config.toml
train_examples = 26041
noise_aug = 0.01
input = "log_mel"
win_length = 512
vocab_size = 59
norm = "groupnorm"
weight_standardization = false
widths = [96, 112, 144, 176]
rnn = "lstm"
bidirectional = false
lr = 0.039
nesterov = false
steps = 700
batch_size = 64
epochs = 1.7
Rows from block 5, named by matrix and row number. Each number is 50 + 15 x the weight over its row's rms, rounded and kept within 0 to 99. All counts start at 0. After the name is the row's rms in percent of the matrix's.
# weight_hh_l0: LSTM recurrent weights (gates i, f, g, o stacked) (model.rnn.0.rnn.weight_hh_l0, 384x96), inputs 0-47
weight_hh_l0.269 091:35 32 61 39 62 64 50 51 05 49 49 37 67 60 58 78 41 64 47 76 75 68 43 50 52 56 47 35 55 42 71 41 43 55 39 64 57 60 46 36 58 55 35 41 31 42 59 38
weight_hh_l0.270 111:36 62 32 49 58 76 66 52 38 60 74 69 32 48 63 58 36 82 45 14 36 39 73 39 45 62 43 52 64 55 66 47 63 60 35 46 55 51 53 51 47 64 36 45 41 43 65 48
weight_hh_l0.271 099:43 55 47 51 56 37 62 73 45 43 64 69 47 63 28 50 39 22 61 81 95 35 70 61 63 53 44 41 67 36 57 24 30 38 23 49 42 33 39 38 43 36 49 50 63 65 59 54
weight_hh_l0.272 118:57 50 51 46 64 37 35 47 64 45 36 73 40 49 66 58 66 46 55 76 53 61 47 61 61 63 06 56 59 59 37 43 51 72 61 72 46 59 51 53 54 47 56 54 52 40 41 48
weight_hh_l0.273 090:66 52 37 60 70 53 86 46 25 39 48 68 65 66 57 61 53 56 70 53 55 39 70 57 56 51 61 40 43 74 43 32 44 67 37 49 46 62 52 42 56 29 16 31 68 75 80 68
weight_hh_l0.274 099:67 41 64 65 47 58 59 61 56 38 57 34 41 60 56 46 23 49 58 17 53 69 65 52 83 54 56 45 47 36 51 32 27 77 20 44 49 49 60 49 35 28 41 44 38 27 61 54
weight_hh_l0.275 102:65 33 43 63 45 49 49 52 63 63 39 47 13 49 36 53 34 25 61 38 59 54 71 44 39 41 88 75 54 51 37 29 41 54 37 53 66 56 47 46 33 53 61 46 21 60 63 28
weight_hh_l0.276 098:40 27 54 48 48 67 40 79 61 69 57 60 36 31 52 40 56 43 79 76 39 64 46 38 40 58 40 61 56 50 48 37 76 43 34 61 64 35 54 46 23 61 37 59 55 58 57 63
weight_hh_l0.277 096:58 52 81 53 35 51 65 82 46 49 56 56 56 42 45 41 51 33 65 64 67 80 60 72 37 43 39 42 55 66 41 57 71 47 42 52 33 36 38 63 49 45 34 45 71 54 54 71
weight_hh_l0.278 108:46 58 66 44 45 35 54 60 67 36 40 61 51 38 62 39 36 59 30 63 44 66 57 52 47 41 73 76 54 46 57 45 51 67 61 40 62 30 54 13 66 59 65 43 43 33 62 57
weight_hh_l0.279 079:29 57 55 51 38 27 59 75 53 52 40 29 29 66 57 34 44 54 33 48 66 70 46 51 51 49 59 49 30 61 18 24 62 64 45 50 43 71 59 42 64 72 38 48 46 60 61 00
weight_hh_l0.280 111:50 59 75 47 60 51 58 41 59 18 31 66 71 44 50 65 30 32 43 70 54 45 57 47 33 51 51 45 53 40 36 59 03 51 47 65 61 52 51 32 47 46 40 46 52 45 64 42
weight_hh_l0.281 084:25 25 74 39 36 49 33 55 57 33 07 46 51 53 48 45 33 70 43 50 76 26 27 57 35 40 16 46 68 41 53 55 58 57 49 47 51 42 49 41 60 76 49 19 56 51 75 70
weight_hh_l0.282 083:44 38 45 62 32 25 27 43 61 30 51 60 37 19 46 71 59 64 32 62 39 42 52 33 54 61 64 66 46 71 39 47 61 46 42 51 57 58 81 67 34 28 41 62 76 30 73 74
weight_hh_l0.283 116:46 42 45 54 44 33 73 46 37 37 36 53 48 51 86 66 43 59 35 63 42 69 60 54 63 35 68 47 46 67 39 44 48 58 49 41 36 62 36 67 37 59 51 60 35 59 50 61
weight_hh_l0.284 116:59 84 33 41 48 42 48 55 43 99 52 55 57 53 54 35 36 45 38 73 41 33 32 73 53 46 51 49 35 52 27 59 49 60 59 42 49 43 63 81 57 44 37 57 66 57 65 60
weight_hh_l0.285 115:21 55 29 42 52 52 85 37 57 63 31 43 64 38 59 50 66 73 60 52 45 51 27 50 67 46 58 62 39 50 29 33 53 35 44 37 57 68 54 40 54 52 71 62 36 62 59 38
weight_hh_l0.286 111:64 71 47 63 35 46 70 50 64 50 54 82 39 48 50 30 66 52 39 24 44 67 38 61 58 56 28 37 69 45 40 54 55 38 62 55 37 37 48 64 60 43 39 48 38 45 14 41
weight_hh_l0.287 117:56 44 35 49 61 47 46 54 28 92 55 62 50 65 39 52 45 64 56 50 28 63 72 57 24 47 27 60 50 27 41 59 62 67 55 54 54 51 55 42 41 43 49 49 49 60 63 42
weight_hh_l0.288 092:42 63 44 50 60 33 57 77 65 48 22 44 57 61 34 68 45 60 32 61 56 47 30 08 29 35 28 50 58 96 63 66 39 36 37 43 64 53 51 77 38 29 48 52 17 61 46 43
weight_hh_l0.289 096:40 62 50 29 46 43 60 74 50 31 53 79 38 42 50 56 44 54 59 65 39 47 73 67 77 69 64 45 68 47 46 44 87 54 56 46 70 61 64 48 48 48 43 37 46 65 61 42
weight_hh_l0.290 092:59 60 28 50 35 52 73 41 82 50 60 80 50 51 79 37 51 43 32 78 86 55 46 63 76 71 65 68 51 47 53 50 55 39 49 59 56 68 31 44 56 51 52 33 50 14 61 69
weight_hh_l0.291 091:26 50 41 33 47 60 50 42 44 79 32 68 71 49 22 59 64 65 57 77 35 33 52 42 37 39 52 65 49 69 43 47 71 48 51 76 29 71 40 69 74 46 76 50 36 33 33 66
weight_hh_l0.292 088:53 61 53 67 26 68 38 29 35 65 55 42 48 31 50 51 47 49 51 75 39 30 07 61 43 59 23 75 41 52 58 46 49 49 58 30 43 16 38 58 63 40 69 41 75 58 50 83
weight_hh_l0.293 113:45 41 46 66 66 33 49 54 53 18 43 58 36 64 71 46 68 52 80 33 31 50 24 51 40 51 00 49 59 54 56 50 66 48 25 55 70 49 67 56 54 60 63 52 10 63 37 46
weight_hh_l0.294 097:28 38 66 36 73 51 33 73 42 51 48 53 34 50 53 30 42 26 76 59 39 39 22 59 36 63 63 39 58 73 69 75 80 33 44 41 48 60 49 50 35 61 38 65 37 37 42 49
weight_hh_l0.295 106:54 82 64 56 39 60 82 55 31 48 53 44 36 64 55 27 25 18 45 58 55 39 72 72 71 54 39 61 40 65 65 63 37 54 44 52 52 41 83 62 41 45 47 60 62 58 56 68
weight_hh_l0.296 120:48 35 50 38 61 46 34 35 95 76 53 53 49 62 78 16 58 49 65 43 30 54 38 45 23 74 51 48 69 52 53 47 44 57 71 59 30 66 61 39 37 36 59 54 50 74 60 45
weight_hh_l0.297 092:27 67 65 42 58 87 37 65 37 23 46 48 49 26 82 31 47 44 42 29 50 51 42 29 72 82 51 08 44 13 78 42 58 57 38 56 64 63 38 52 52 48 47 45 65 50 43 52
weight_hh_l0.298 101:51 45 59 55 44 50 36 46 49 45 65 32 79 45 61 38 72 32 31 46 26 47 26 38 53 50 03 54 49 30 37 49 52 51 88 34 34 48 47 29 44 66 67 31 59 39 30 28
weight_hh_l0.299 082:56 33 46 24 06 68 31 59 45 63 52 68 28 61 23 49 49 49 51 60 38 55 63 57 41 42 40 70 49 42 77 68 69 62 30 64 71 51 35 58 84 56 53 25 43 58 42 25
weight_hh_l0.300 103:46 35 36 22 52 35 18 39 57 77 41 39 53 69 62 59 59 37 44 37 44 36 50 59 45 63 56 51 84 73 44 41 62 69 49 40 54 33 35 47 41 68 60 64 59 62 70 31
weight_hh_l0.301 104:49 59 44 57 40 71 34 41 56 33 50 43 71 08 26 52 40 27 39 57 47 38 70 42 60 61 99 52 49 43 39 34 33 40 56 30 52 41 51 16 52 39 37 28 34 61 33 77
weight_hh_l0.302 109:46 76 29 57 44 47 39 70 50 59 67 22 58 61 19 69 39 46 62 30 87 47 91 61 51 42 30 48 37 53 59 57 33 53 36 45 49 44 38 47 59 63 39 50 64 49 60 47
weight_hh_l0.303 112:49 59 77 23 44 61 60 60 58 35 48 66 70 57 36 97 48 43 31 47 24 58 00 46 71 36 41 47 47 48 29 61 65 47 45 56 79 45 43 65 58 60 43 51 40 50 27 83
weight_hh_l0.304 092:66 68 34 51 58 45 58 28 34 74 08 36 39 31 53 38 45 23 59 54 37 94 61 43 65 50 59 71 48 45 26 70 70 42 50 55 54 57 43 20 48 48 53 32 60 48 72 58
weight_hh_l0.305 095:26 53 48 60 45 48 00 50 42 62 35 49 52 38 33 46 41 56 58 53 38 58 32 52 33 37 41 61 19 35 32 67 50 31 40 50 42 52 35 26 45 40 44 54 67 64 62 73
weight_hh_l0.306 091:62 41 52 42 28 73 65 77 56 64 52 67 28 73 64 41 73 70 64 55 47 47 23 60 48 38 44 65 59 19 55 51 52 52 76 30 48 29 51 43 46 49 40 30 45 53 21 49
weight_hh_l0.307 093:14 49 57 59 45 65 56 51 91 73 66 62 61 31 63 32 45 46 78 35 32 66 50 54 60 50 40 46 47 36 46 24 48 50 34 52 67 71 31 48 77 63 49 34 72 47 51 71
weight_hh_l0.308 099:26 63 30 64 46 46 57 70 61 58 69 60 89 40 34 24 46 52 46 67 99 68 41 37 28 72 39 35 37 52 48 73 50 46 69 43 58 46 50 52 44 35 55 59 40 37 53 58
weight_hh_l0.309 104:44 33 56 44 46 49 59 27 36 60 35 50 46 49 53 43 67 49 17 55 37 13 54 29 70 55 32 46 53 45 33 66 51 55 51 56 62 41 66 58 24 36 27 40 64 46 30 71
weight_hh_l0.310 098:43 40 33 70 50 45 32 68 52 39 35 23 50 51 30 37 50 63 69 42 81 83 82 50 51 57 54 33 49 46 37 26 57 32 37 62 30 31 20 46 61 46 56 37 72 53 63 42
weight_hh_l0.311 096:75 57 35 59 75 55 52 60 79 26 56 54 43 42 37 46 48 64 37 64 70 13 74 46 58 52 75 37 49 26 52 58 16 19 55 43 41 73 42 47 52 52 59 61 56 41 00 62
weight_hh_l0.312 076:40 87 35 36 40 19 54 58 22 67 54 44 59 53 79 48 34 54 42 37 20 44 72 66 48 39 60 64 16 51 40 65 58 37 52 46 52 57 44 47 76 55 51 59 77 62 52 67
weight_hh_l0.313 100:64 69 67 38 53 67 50 44 46 64 65 60 90 41 43 58 68 34 45 65 41 41 82 66 34 90 48 61 72 64 71 56 40 47 38 40 44 49 35 48 62 58 61 55 36 62 43 74
weight_hh_l0.314 094:60 65 59 62 44 65 63 34 55 64 59 55 44 77 69 33 55 52 34 70 39 48 35 46 60 67 32 38 34 32 53 50 31 30 32 66 43 39 75 22 52 22 40 49 57 28 63 29
weight_hh_l0.315 105:58 42 52 63 55 72 52 76 61 24 54 48 46 31 44 63 12 53 35 45 35 57 42 44 42 48 72 15 61 68 31 72 79 47 44 30 26 43 55 29 46 40 59 42 59 57 63 57
weight_hh_l0.316 095:41 49 35 18 63 47 48 68 34 54 71 35 71 44 62 46 79 89 53 58 52 49 55 55 33 54 47 50 54 37 55 56 36 64 52 21 55 43 50 72 47 34 70 47 15 48 43 70
weight_hh_l0.317 087:37 26 43 58 30 20 85 58 37 71 57 24 56 38 39 60 58 22 47 40 65 28 69 75 21 49 44 20 50 66 45 54 51 44 48 42 46 39 24 39 34 64 58 49 51 22 39 52
weight_hh_l0.318 096:53 75 69 79 46 37 56 49 47 34 59 38 63 81 81 55 50 20 17 52 53 65 51 65 40 83 63 52 55 59 70 41 42 35 55 50 61 51 57 70 49 39 49 66 56 64 53 69
weight_hh_l0.319 108:40 36 40 51 50 82 39 68 41 16 62 58 65 33 44 28 51 54 24 44 46 40 49 37 36 34 52 58 40 49 59 70 61 57 51 57 57 48 54 18 45 54 51 69 23 76 45 63
weight_hh_l0.320 108:32 45 41 70 52 49 53 51 38 56 52 36 58 46 35 10 68 80 28 62 66 36 30 62 43 48 48 42 71 47 55 35 12 23 71 26 75 46 32 41 52 46 27 41 47 43 12 57
weight_hh_l0.321 090:29 44 70 36 59 51 59 55 67 38 41 53 51 49 46 39 54 50 26 39 47 81 72 50 44 35 48 28 47 53 23 62 59 85 33 46 60 30 66 42 18 56 59 59 59 72 87 85
weight_hh_l0.322 090:47 39 41 24 47 68 33 43 54 49 62 54 38 58 18 43 43 51 57 36 42 54 60 78 49 64 63 40 37 64 57 76 44 41 77 51 46 82 52 24 76 24 70 44 34 33 51 40
weight_hh_l0.323 102:31 40 32 51 47 59 35 28 72 78 83 27 61 59 66 47 55 43 11 37 36 43 48 46 32 51 51 53 65 41 36 49 55 44 51 15 61 48 87 52 47 40 36 58 47 56 76 64
weight_hh_l0.324 101:44 23 18 79 62 79 70 34 77 68 49 71 60 65 60 47 46 56 54 80 44 70 73 36 54 52 53 52 46 60 38 32 47 50 36 65 63 39 56 30 58 49 44 54 49 56 10 51
weight_hh_l0.325 086:55 31 59 43 50 54 77 52 42 56 46 58 61 29 62 55 51 22 43 74 29 26 62 64 59 51 39 47 65 54 63 36 56 59 45 69 57 64 73 33 50 74 63 54 18 67 22 59
weight_hh_l0.326 104:61 52 72 37 57 63 46 19 13 66 32 70 48 35 47 31 53 51 70 54 60 68 45 30 67 67 26 32 56 46 25 55 56 45 69 61 59 59 93 68 44 27 53 56 60 51 41 58
weight_hh_l0.327 098:48 50 41 52 65 41 31 57 42 38 35 46 34 65 48 59 69 51 73 33 52 85 68 68 72 47 45 59 41 42 12 43 49 39 51 29 46 91 62 73 52 55 48 48 44 51 47 66
weight_hh_l0.328 099:26 53 43 40 65 70 54 41 66 49 68 32 52 43 63 77 71 48 32 36 53 65 58 71 37 43 57 40 55 31 53 54 44 46 31 56 42 65 72 37 98 51 44 25 47 39 23 44
weight_hh_l0.329 098:45 29 40 77 34 49 45 64 70 49 47 57 50 15 43 71 68 28 52 17 49 30 24 49 51 34 24 63 58 36 57 53 47 38 62 54 46 63 68 27 70 56 56 40 51 35 47 32
weight_hh_l0.330 091:35 49 34 15 42 46 52 37 44 55 47 65 33 39 61 50 53 23 60 22 40 52 66 65 32 76 83 56 82 32 31 60 39 31 42 61 63 38 36 41 41 58 66 33 56 47 18 36
weight_hh_l0.331 098:49 50 49 44 48 26 60 61 56 71 39 38 49 52 67 50 57 50 58 44 47 21 20 14 26 41 46 49 57 40 31 36 61 45 29 46 47 62 65 33 66 66 45 23 46 75 42 71
weight_hh_l0.332 101:40 53 77 67 50 49 45 57 36 65 39 45 53 43 40 79 24 34 69 72 28 28 76 32 47 21 84 35 53 48 47 49 49 49 54 28 52 55 21 53 38 58 64 52 23 48 72 28
weight_hh_l0.333 103:18 41 40 32 54 53 18 35 54 53 69 56 59 47 42 44 58 57 52 43 55 52 73 28 64 51 46 81 72 36 41 51 29 56 41 64 55 48 54 72 35 27 36 42 50 65 47 78